Rows from block 0 of the decoder of a small image autoencoder, named by matrix and row number. Rows with one number belong to one channel. Each number is 128 + 32 x the weight over its row's rms, rounded and kept within 0 to 255. All counts start at 0.
After each channel's rows are labels from the 100 images, of 14848, where the channel reaches its highest value: "strongest on" is what is common among them. Only what is clearly more common there than usual is listed. The data: rendered roads seen from a driver's seat, with toy cars, trees and houses.
# convs0: first 3x3 conv (decoder.mid.0.convs.0.weight, 96x96x3x3, each kernel summed), inputs 0-47
# convs1: second 3x3 conv (decoder.mid.0.convs.1.weight, 96x96x3x3, transposed, each kernel summed), outputs 0-47

convs0.64 [124 164  91 107 113 158 107 105 122 104 109  83 110  68  70 153 151 145 137 156 148  93 135 161  53 119  90 191 195 139  91 135 117 153 126 180 167  90 112 182 139 148 149  62 150 115 117 117]
convs1.64 [154 131  86 166 178  87  82 144 100 144 109 121 172 138 132 155 116 125 101 142  66 112 162 127 186 127 139  73 101 116 139 145 129 140 153 125 125  92 102  88 143 177  87 150  99  99 180 112]
strongest on: bends right

convs0.72 [129  66 116 118  77 154 130  88  74  70 130 116  96 123 116  55 156 103 110 190  89 125 105 111 119 114 155 184 156 138 125 139 145  63  99  87 123 125  81 173 172 185  92 101  68  78 125 148]
convs1.72 [111 154 114 134 113 140 188 117  91 172 158 168 158 161 137 133  96 130 148 102 112  97  96 136 136 127 122 109 139 158 109 133 135 172 147  95 147 150 119  74 175 125 145 156 108 159 156 134]
strongest on: tree

convs0.60 [ 56  88 149 133 148 133  82  96  61 129 141 163 162 142 135 160 113 143 172 140 133 118 137 130 121  95 139  56 164 129 191 108 143 159 144 163 143 160 133 110 118 121 148  87 186 172 126 130]
convs1.60 [149  72 131 137 150 127 116 120 171 155 114 141 141 135 135 174 176 103 147 109 130 143 175  74 111 115 117 188 163 136 100 145  77 140  96 158 120  95 122 114 147 140 225 199 125  98 179 103]
strongest on: truck

convs0.53 [ 78 112 147 159 140 148 132  92 115 104 102 170 144 174 144  72 126 102  43 134 123 164 118 132 133 106 158 150  59  81 124  88 126 177 118 141  93 128 153  61 200 149 143 184 146  79  88  80]
convs1.53 [101 134 134 145 143 160 150  89 109 114  90 105 130  92 179 112 120 103  93 144 137  97 117  81 130  76  75 123 184 169 127 102 148  83 108  99 100 186 143 134  75 120 168 127 124 113 107 154]
strongest on: house

convs0.9 [159 120 102  94 108 132  75 137 178 136 147 147 127 125  82 119 133 154 112 102  83 171 130 154 196  97  77  26 138  76 127 155 177 135 109 155 112 195  99 161 154 166 161 113 121 165 140 159]
convs1.9 [136 156 146  98 141 163 135 182  97 130 124  78 112 141 112  80 141 140  97 106 157 160 165 151 117 127 141 171 139 121  79 136 168 134  49 147 128 162 138 119  54 124 125  45 128 143  74 140]
strongest on: snowy verge; dusk

convs0.4 [188  72 144 154 112 127 162  79 126 167 147 148 100 155  82  92 157 141  67 102 121 171 104 149  32 145 110 198 112 142 125  92 114 115  85 123 135 131 134 158 136 134 173 145  92 147 163 123]
convs1.4 [158 159 122 133 122 142 140 171 112 163 120 141 119 135 113 138 114 130 142 121  94 112 122 153 121 129 177 104 136 107 107 167 138 153 144 100 160  85 119  84 132 131  72 134 131 154 126 170]
strongest on: crossing stripes

convs0.77 [157 133 132  68 174 109  97 153 148 117 118 128 100 155 141 124  83 183  80 122 141 148 112  81 159  99  25 159 134 126  94 138 117 127 119 153 144 110 124 104 147  78 117 157 160 123 117 118]
convs1.77 [ 99 131 148  51 153  97 135 151 121 143 151 160 103 160  83  99 113 122 135 169 175 123 105 215 111 160 177 146 105 118 125 158 171 148 116  86 140 156 116  75 191 131  95 135 156  94 180 134]
strongest on: bends left; tree

convs0.21 [103 138 127 121 139  97  90 142  32  90 114 117 132 161  22 135 128 166  95  78 128 128 133 140  97 116  72 132 125 164 108  85 129 132 160 116 108 113  96  87  81  94 123  97  91  83 114  97]
convs1.21 [108 149  81 149 157  91 171  82 147 148 154 127 128 150 127 132 122  98 117  94 123 135 153  93 121 171 119 129 118 120 123  73 151 105  67 128 121 117 140 145 118 184 175  81 111 143 157 176]
strongest on: double yellow line

convs0.41 [113 123  86 137 180 106 122 133 134 133 118 173  91 134 214 182 153 109  83 154 127 131 151  85 118 139 128 145 113 113 125 106 169 131 100 115  64 197 107  95  75 136  99 134  85  48 114  99]
convs1.41 [126 109 104 139 116 143 147 181 145  60 158 115  97 129 161 141 179  93  79 132 180 127 121 133 143 153 199 127 183 112 164 156 163 127 138 164  96 107 115 160 128  92 116  68 146 160 133 165]
strongest on: dusk; double yellow line

convs0.81 [117 136 149 109  88 106  61 164 169 109 118 114  71 112 142 150 113 195  90  81 143 115 184 121 147 138  95 121 167 129  57 158 126 132 159 110 130  97 160 132  98  92 112 148 108  80 172 172]
convs1.81 [115 102 112  89 164 123 100 111 153 125  96 132 163 170  98 159 119 148 159 133  83 101 146 159  79 143 133 104 122 149 195 120  65 112 121 127 128  96 112 129 139 117 127 155 123 161 109 156]
strongest on: snowy verge

convs0.26 [ 90 127 123  99 150  98   1 153 126 150 146 141 107 111 139 117  87 154 140  76 106 111 158 123 115  66 137 137 104  80 127 140 106 127 149 145 124 114 132 100  49  66 150 109 190 149 119 102]
convs1.26 [142 172 106 133 127 141 155 114 135  64 167 155 167 118 101 157  95 114 168 178 128  98 166 120  42 136 128  60 127 149 139 135 123 176 123  83 146 159 112 105 182 134  79 199  98 137 172 106]
strongest on: dusk

convs0.31 [181  63 136 100 145 139 130 169 163 138 134 112  97 100 134 139 148 139 136 196  97 152 126 156 112 123 139 107 152 164  87 167 120 128  63 125 143 143  84 191 106 129  45 108  68 130 120 115]
convs1.31 [101 130 110 110 126 133 160 105 187  89  99 152  96 126  72 151  38  80 118 141 106  52 113 118  95  81  86 117 128 164 108 101  60  91 116 122 129 137 142 125 170 142  82 164  82 162 172  87]
strongest on: bends left

convs0.32 [132 148 150 115 132 141  77 151 106 130 145 135 150  67 132 133 116 179 158  82 133 151 123 138 188  87  37 124  57 127 224 152 113 134 139 117 110 126  87 126 166  82 117 164 142 109 132 102]
convs1.32 [ 51 132  86 158 107 129 113  58 167 166 103 149  67 186 121 119 145 164 103  80 132 158 131 124 172 146 174 139 146 104 106 108 116 138 170 152  92  90 120 155  89 131 156  97 151 137 129 166]
strongest on: dusk

convs0.65 [ 98 107  78 120 145 110  26 150 114 132 124 146 102 163 135 159 127 119 107 129 133 136 162 127  95  82 127  89  67 120 134 158 136 120 164 181 137 143 100 113  35  67 117 103 152  96  96  71]
convs1.65 [176 210 103 114  95 120 175 142 116 128 105  98 131  86 149  92 152 101 118 116 196  92 155 132 121 141  95 103 189 117 157  93 159 184 195  94 156 109 141  89 169 121 161 177 138 161 132 140]
strongest on: dusk

convs0.91 [129 128 104 104 105  98  95 158 149 184 123 150 127 130 156 144 135 106 178  85  71 118 120 167 100 129 138  79 102  55 115 141 135 155 155 192 157 138 132 153  49 106 182 120 131 161 117 125]
convs1.91 [112  75 150 141 151 150  84  72 157 146 157 135  99 121 144 138 168 122 109 107 116 201  55  86 189 132  88 141 139 136 114  87  96 133 172 163  80  79 155 148 151 139 138 108 104 130 114 121]
strongest on: dusk

convs0.12 [123 135 118  91 146 137 104  88 103  88 134 125 175 103 104 108 153 168 162 137 136  96 166 159 137 164  66  74 136 179  93 115 143 135 116 172 166 111 146 113 143 162 183 134 145 180 130  79]
convs1.12 [102 131 152  70 115 158  73 139 145 114  96 108  99 140 107 132 160 141 136 146 126 116 110 171  76 121 154 211 141 125 144  77  59 152  89 142 144 160 109 149 140 113  49 102 121 130 125 128]
strongest on: snowy verge

convs0.70 [165 145 132 106 165 127  71 124 130 155 102 117  94 138 145 118 125  74 166 125 134 167 170 140  89 153 171  24  94 167 142 150 108 118 153 185 159 148 176  75 127 130 145 133 146 180 140  83]
convs1.70 [160  91 126 139 150 146  78 187 141 114 103  88  84 165 102  88 143 166 131 147 194 128  70 176  87  87 138 220 161 147 113 113 121 116 156 170  64 131  95 132 128 102 149  68 106 101 107 111]
strongest on: snowy verge; tree

convs0.57 [133 149 197  85 115 121 207 167 176 144 167 143  84 111 124 119 100  85 152 114 133  69 126 133 122 143 160 108 169 138 145 189 157  94  93 135 109 152 131 105 146 155 123 110  87 192 138 155]
convs1.57 [136 133 122 133  74 183 179 127  88  95 162 118 180  90  97 189 100 108 183 144 139  83 117 106 116  81 111 182 112 129 133  81 122 177 107 133 126 158 192 117 166 141 138 178 115 143 155  99]
strongest on: tree

convs0.61 [134  67 117 127 172 147  81 137 135 129 126 139 178  35  18  83 150 123 197 124 139 119 125 114 111 139 103  90 180 117 117 131 127 114 146 134 134 133  63 117 144 167  68  63 159 140 115 101]
convs1.61 [ 88  63  96 110 164 124  58 143 168 141 156 109 110 153 145 154  93 148 101  86 152 101 167 113 128 177 134 136  81 140 166 166 104 155 142 198 107  68 151 116  88 133 172 144 121  98 140 100]
strongest on: snowy verge

convs0.86 [115  88 123 160 163 120 161 146 150 136  45 142 134 138 138 146 169 126 110 168 108  97  90  96 187 139 109 161 102 143 131 105 121 100 142 121 171 190 166 143 182 139 150  97 129 125  77  66]
convs1.86 [ 90  92 157 110 165 134 127  99 120 106 115 177 145 146 149 108 105 127 152 132 169 184 124 118 135 162 172 149  95 128 126 159 117 149 145  89 148 142  70 112 117 146  26 144 134 120 191 115]
strongest on: snowy verge

convs0.38 [130  65  73 148 110 131 133 100  54 114 106 110  57 146 112 124 114  71 130 118 143 162 156 111  71 126 129 206 159 113 123 127 126  99 149  92  97 148 141 129 163 108 124 180  90 117  96 129]
convs1.38 [127 115 163 117 105 128 150 189 123  93 139  96 123 107 129 138 166 175 134 161  65 136 182  89 175 149 132 174  87 100 113 150 123 124  78 114 139 127  94 177 200 122 121 153 171 159 181 117]
strongest on: snowy verge

convs0.79 [ 86  50 111  55 154 122 148 144  71  29 153 133 133  98  79  92 148 145  94 157 129  69 120 135 130  90  99 175 112 179 151 107 144 136 131 152 125 114  98  81 124 129 158 101  94 160 133 152]
convs1.79 [128 137 163 101 169 106 145 179 109 222 171 122 160 161 113 161 122 125 169 116 121 138 190 181 132 128 194 108 109 150 119  99 148 152 118 144 113  81 182 111 116 144 191 139 157  88 137 129]
strongest on: bends left

convs0.42 [123  80 130 102 168 110 123 101 114 119 157  97 125 147 175 136 148 164 136 188 124  92 202 141 142  87 123 154 137 130 143 155 141 149  66  92 187 138 134 126 214 175  79 111  90 109 171 118]
convs1.42 [132 165 126 185 131 165 115 180 186  82 120 146  96 117 188 113 132 137 127 151  87 198 144 160 144 175 159 119 141 115 126 130 111  71 109  93 161 174 113 170  78 106 100  98 133 140 110 180]
strongest on: dusk

convs0.85 [119 166 129 153 130 167 171 113 101 116  74 152 151 115 148 138 101 104  95 168  67 106 120 139 142  99 113 147  94 143 141 129 115 187 134 110  84  58 144 136 132 217 107 171  94 122  84  44]
convs1.85 [ 84 135  68 191 138  75 116  93 139 121 128 161 131  58  96 142 138 154 108 126 177 134 160 133  75 165 181 103  65 137 143 159 113 184 193 120 129 114 107 157 108 120 151 156 116 146 179 139]
strongest on: solid white line

convs0.20 [106 149 128 143 179 141  93 141 111 134 126 144 179 123 117 127 135  71 162 139  77 133  56 127  83  64 127 129  86 139 148 102 150 132 137 174 147 154 124 144  84 139 111 113 170 149  88 107]
convs1.20 [ 94 130 129 101 105 123  83  93 157 153 126  92  91 134  95 152 155 114 144 103  55 126  97 104 148 175 133 158 134 116 179 138 134  58 124 129 126 116  97 164  93 116 130 113 176 124  90 125]
strongest on: dusk; snowy verge

convs0.40 [ 98 126  70  72  68 110 121  86 136 111 133 140 105 114  73 108 138  81 104 115 133 116  81 184  86 121 129 117 146 156  72 102 152 118 154  98 146 160 110 118  88 147  99  69  83  90 136 139]
convs1.40 [163  99 155 128 141 110 140 180 122 170 144  75 126 106 103 107 128 110 138 171  97  90 233 110 198 151 183 178 170 148 132 142 163 106 123 130 126  77 125 133 129 181 124 139 101 128 137 151]
strongest on: tree; bends left

convs0.76 [147 110 109 179 135 170 125 169  73 157 142 175 124 133 194  87 159  84 186 110 149 128 134 152 113  98  88 149  92 104 105 141 110 112  83 164 135  64  91  67 114 143 187 106 148 158  78  80]
convs1.76 [122 122 156 183 210  97  95 197 151 157 116 123  94 106 115 103 138 166 126 112 104 173 163 199 133 133 162  78 122 149 113 103 120 167 172 109 108 107  92 123 117 141 144 144 138 133 126 148]
strongest on: double yellow line

convs0.19 [119 157 112 123 136 110 166  77 123 132 143  90 176 182 186 168  54 149  73 126 118 122 152 160 112 129 119 185  97 105 118 140 114 134 109 107 106 149  47 102 137 135  91 140 106 141  87 125]
convs1.19 [144 102 118 118  80 127  93 120 140 140  59 114 107 119  97 138 128  79  58 175 179  95 129 135  94 144 130  60  96 120 171 212  68 130 173 140 132 145  83 137 154  89  95 149 159 133 106 127]
strongest on: dusk; bends left; double yellow line

convs0.87 [126 136 132 110  89 153 187 148 181 144  86 137  98 144  84 149 136  80 161 140 104 140 123 114 122 140 109 102 132 157 121 117 120 109 168 235 163 154 142 155 152 127 161 139  82 134 167  96]
convs1.87 [185 175  98 127 106 190  94 118 139  86 191 103  99 171 146 108 129 153 129 122 120 161 104 183 109 103 139 182 133  94 114  89 121 108 161  88  93 180 180 165 152  70  52 125 127 168 150 134]
strongest on: snowy verge; tree

convs0.43 [102 141 100 138 123 147 127  86 122  70 180  58 149 174 128 174 200 155 119 153 145 169 115 159  91 100  96  46  73 108  91  88 119 104 177 144 161 135 118 145 113 112 115 127 157 115 140 136]
convs1.43 [ 92 120 151 164 129  81 144 160 115 122 137 117 100 139 117 113 128 217 104 160 111 167 180 155 111 176 147 169 157  88  92 173  70 129  69 226  81 156 131 120 143 128 168 122 177 158 117 153]
strongest on: tree

convs0.14 [ 80 179 110 112 106  85 166 127 133 133  95 127 138 132 104 126  86 106 108 144  99 158 108  84  89 113  98 170 129  61  97  92 148 149 120 150  73 147 107 129 167 153 120 124 183 116 101 155]
convs1.14 [ 84 137 112 128  78 129 150  87 146 130  84 112 144 109  81 197 112 115 120 164 177  72 115 141  75 190 155 167 111  93 178 136 110 182 174 134 145 142  93 134 146 117 101 166 125 111 119 118]
strongest on: crossing stripes

convs0.93 [182 143  97 128 213 118 170 117 144 197 122 152 147  98 146 167 101  82 138 161 152 177  53 170 159 138  95 118 120  86 141 119 159 156  73 180 159 152  94 100 130 165 101 143 120 152  73 130]
convs1.93 [ 90 103  98 122 130 134 157 155 161  99 168 140 141 103  70 157 145 129 126 119 170 120 105 106 112 156 138 185 117 156  72 170 145 176 179  56 117 153 113 125 109 156 112 159 186 112 211 120]
strongest on: bends right

convs0.47 [111  61 126 165 137 124 135 106  62 118 122 112  77 119 119 120 156 156  98 110  81 131 118  78 132  94 133 118  92  91 156 117 139 151 127  63 107 132 155 121 142 122 144 116 109  70 106 169]
convs1.47 [156 182 109 117 134 147 157 122  99 120  90 149 114 135 144 152 173 104 163 160 132 164  84 157 146  86 169 119 104 190 136  93 151 140 120  88 163 135 100 135  84 236  76 128 124 186 125 145]
strongest on: house

convs0.82 [145  82 126 150 101 127 130  99 116 103 101 160 139 115 124  90 109 155  97 116 108 119 100  82  98 109 111 143  70  56 150 101 113 195 136  80 112 189 145  87 133  94 118 149 133 141 126 126]
convs1.82 [107 123 158  93 120 112 185 129 104 100 103 113 137 112 150  58  92 130 131 126 189 182  95  98 109 124 128 179 153 128  89  64 157 159  81 128 162 184 155 107 131  84 115 163 154 163  78 164]
strongest on: tree

convs0.16 [132 133 109  89 103 125  94 193 131 106  93 126  92 120 157 135 128 209 146 124 170 136 153 174 159 126 115 109  69 168 126 167  50 139 205 127 119 150 166  97  94  82 111 106 134 115 139 127]
convs1.16 [ 88 120 110 140 183 110  82 140 171 129  70 145 135 161 133 125 148 136 139 173 140 172 161 171 101 138 152 107 143  80 144 124  63 155 139 159  77 109  87 129 150 134  64 137 130 150 127 144]
strongest on: crossing stripes

convs0.62 [ 98 166 147 133 161 137 180 143 132  72  92 128 135 143  81 147 132 106 100 124  90  72  87 164  95  78  87  84  62  89  98 156 139 164 161 159 106 148 111 130 118  96 107 101  92  67 101 135]
convs1.62 [139 118 133 136 124 139 131 101 161  92 192  68  88 169 104 121  93 155 114 120  80 143  94 154 121 114  67 173 127 150 107  77 212 105 104 100 102 122 183 127 145 139 112 108 141 154 101 114]
strongest on: vehicles: two; double yellow line

convs0.56 [111 136  86 164 114 140 198 168 134 175 129 109 152 150 221 146 144 103 136 118 131  97 121 138  92 209 159 136 154 111  98 115 139 174 102 142 133 155 144 139 196 119  94 115 113 134  97 129]
convs1.56 [165  83 128 107  80 122 103 119 147 129 138  90 144 139 104 132 123  77 145 117 154 137  94 145 133 102  53 213 114 166 147 116 160  96  95  80 161 124 145 103 155 143 117 132 132 117 148 137]
strongest on: truck

convs0.8 [173 180 122  51 162 121 109 128 180 118 113  83  97 135 125 120 107 171 100  76 158 144 163 124 126  81 140  97  37 142 163 167 139 141 130 137  96 119 175 161 185  84 146 126 119  83 168 103]
convs1.8 [134  92 174  73 153 139 169 165 152 155 121 116 152 136  97 132 127  90 121 148 119 112 158 126 147 136  82 173 120 146  57  83 144  79  56 154 169 107 132  39 143 172 146 104  86 113 193 120]
strongest on: tree; bends left

convs0.15 [150  99 158 115 143 152  81 126 154 143 146 137 138 120  65 125 121 140 119 136  65 139 143 109 131  99 106 115  95 128 128 170 166 135 116 120 117  77  78 155 117 143 110 116 126 131 153 113]
convs1.15 [139 166 189 128 129 155  94 155 152  90 141 140 195 167 121 117 127 167 123 102 123 129 131 145  65 138  90  86 149 121 127 115 130 124 122 139 157  92 115  84 180 129 101 139 138 113 136 124]
strongest on: tree

convs0.27 [ 55 114  89 117  96 107 117  57  43  96  87  55 132  97 135 140 188 166 109 115 133 114  79 149  89 125 120 163 145 136 189 147 109 141 154 100  94  99 104 101 119 153  72 131  87  81 134 135]
convs1.27 [112  63 171 108 161 150 141 165 147 130 137 147 113 158 125 117 163  94 104 126 156 151  62 125  98 146 167 110 118 159 109 107 126 154 130 161 106 119 121  92  78 116  98 151 132  85 124  96]
strongest on: snowy verge

convs0.29 [159 129 119 128 140 111 223 121 168 184 126 220 135 119 171 143  93 138 132 112 118 161  95  93 170 112  57 149  98 131 178 108 110 170 101 145 148 141  96 131 165 112 136 109  59 171 164 175]
convs1.29 [139 166  71 123 113 114 111 111 188 119 184 117  65 152 105 148  98  78 123 133 174 153 148  97 170 187 178 126 161 129 102 171 134  75 114 144 116 146 116 166 125 169 107 149 152 110 157 137]
strongest on: bends right; tree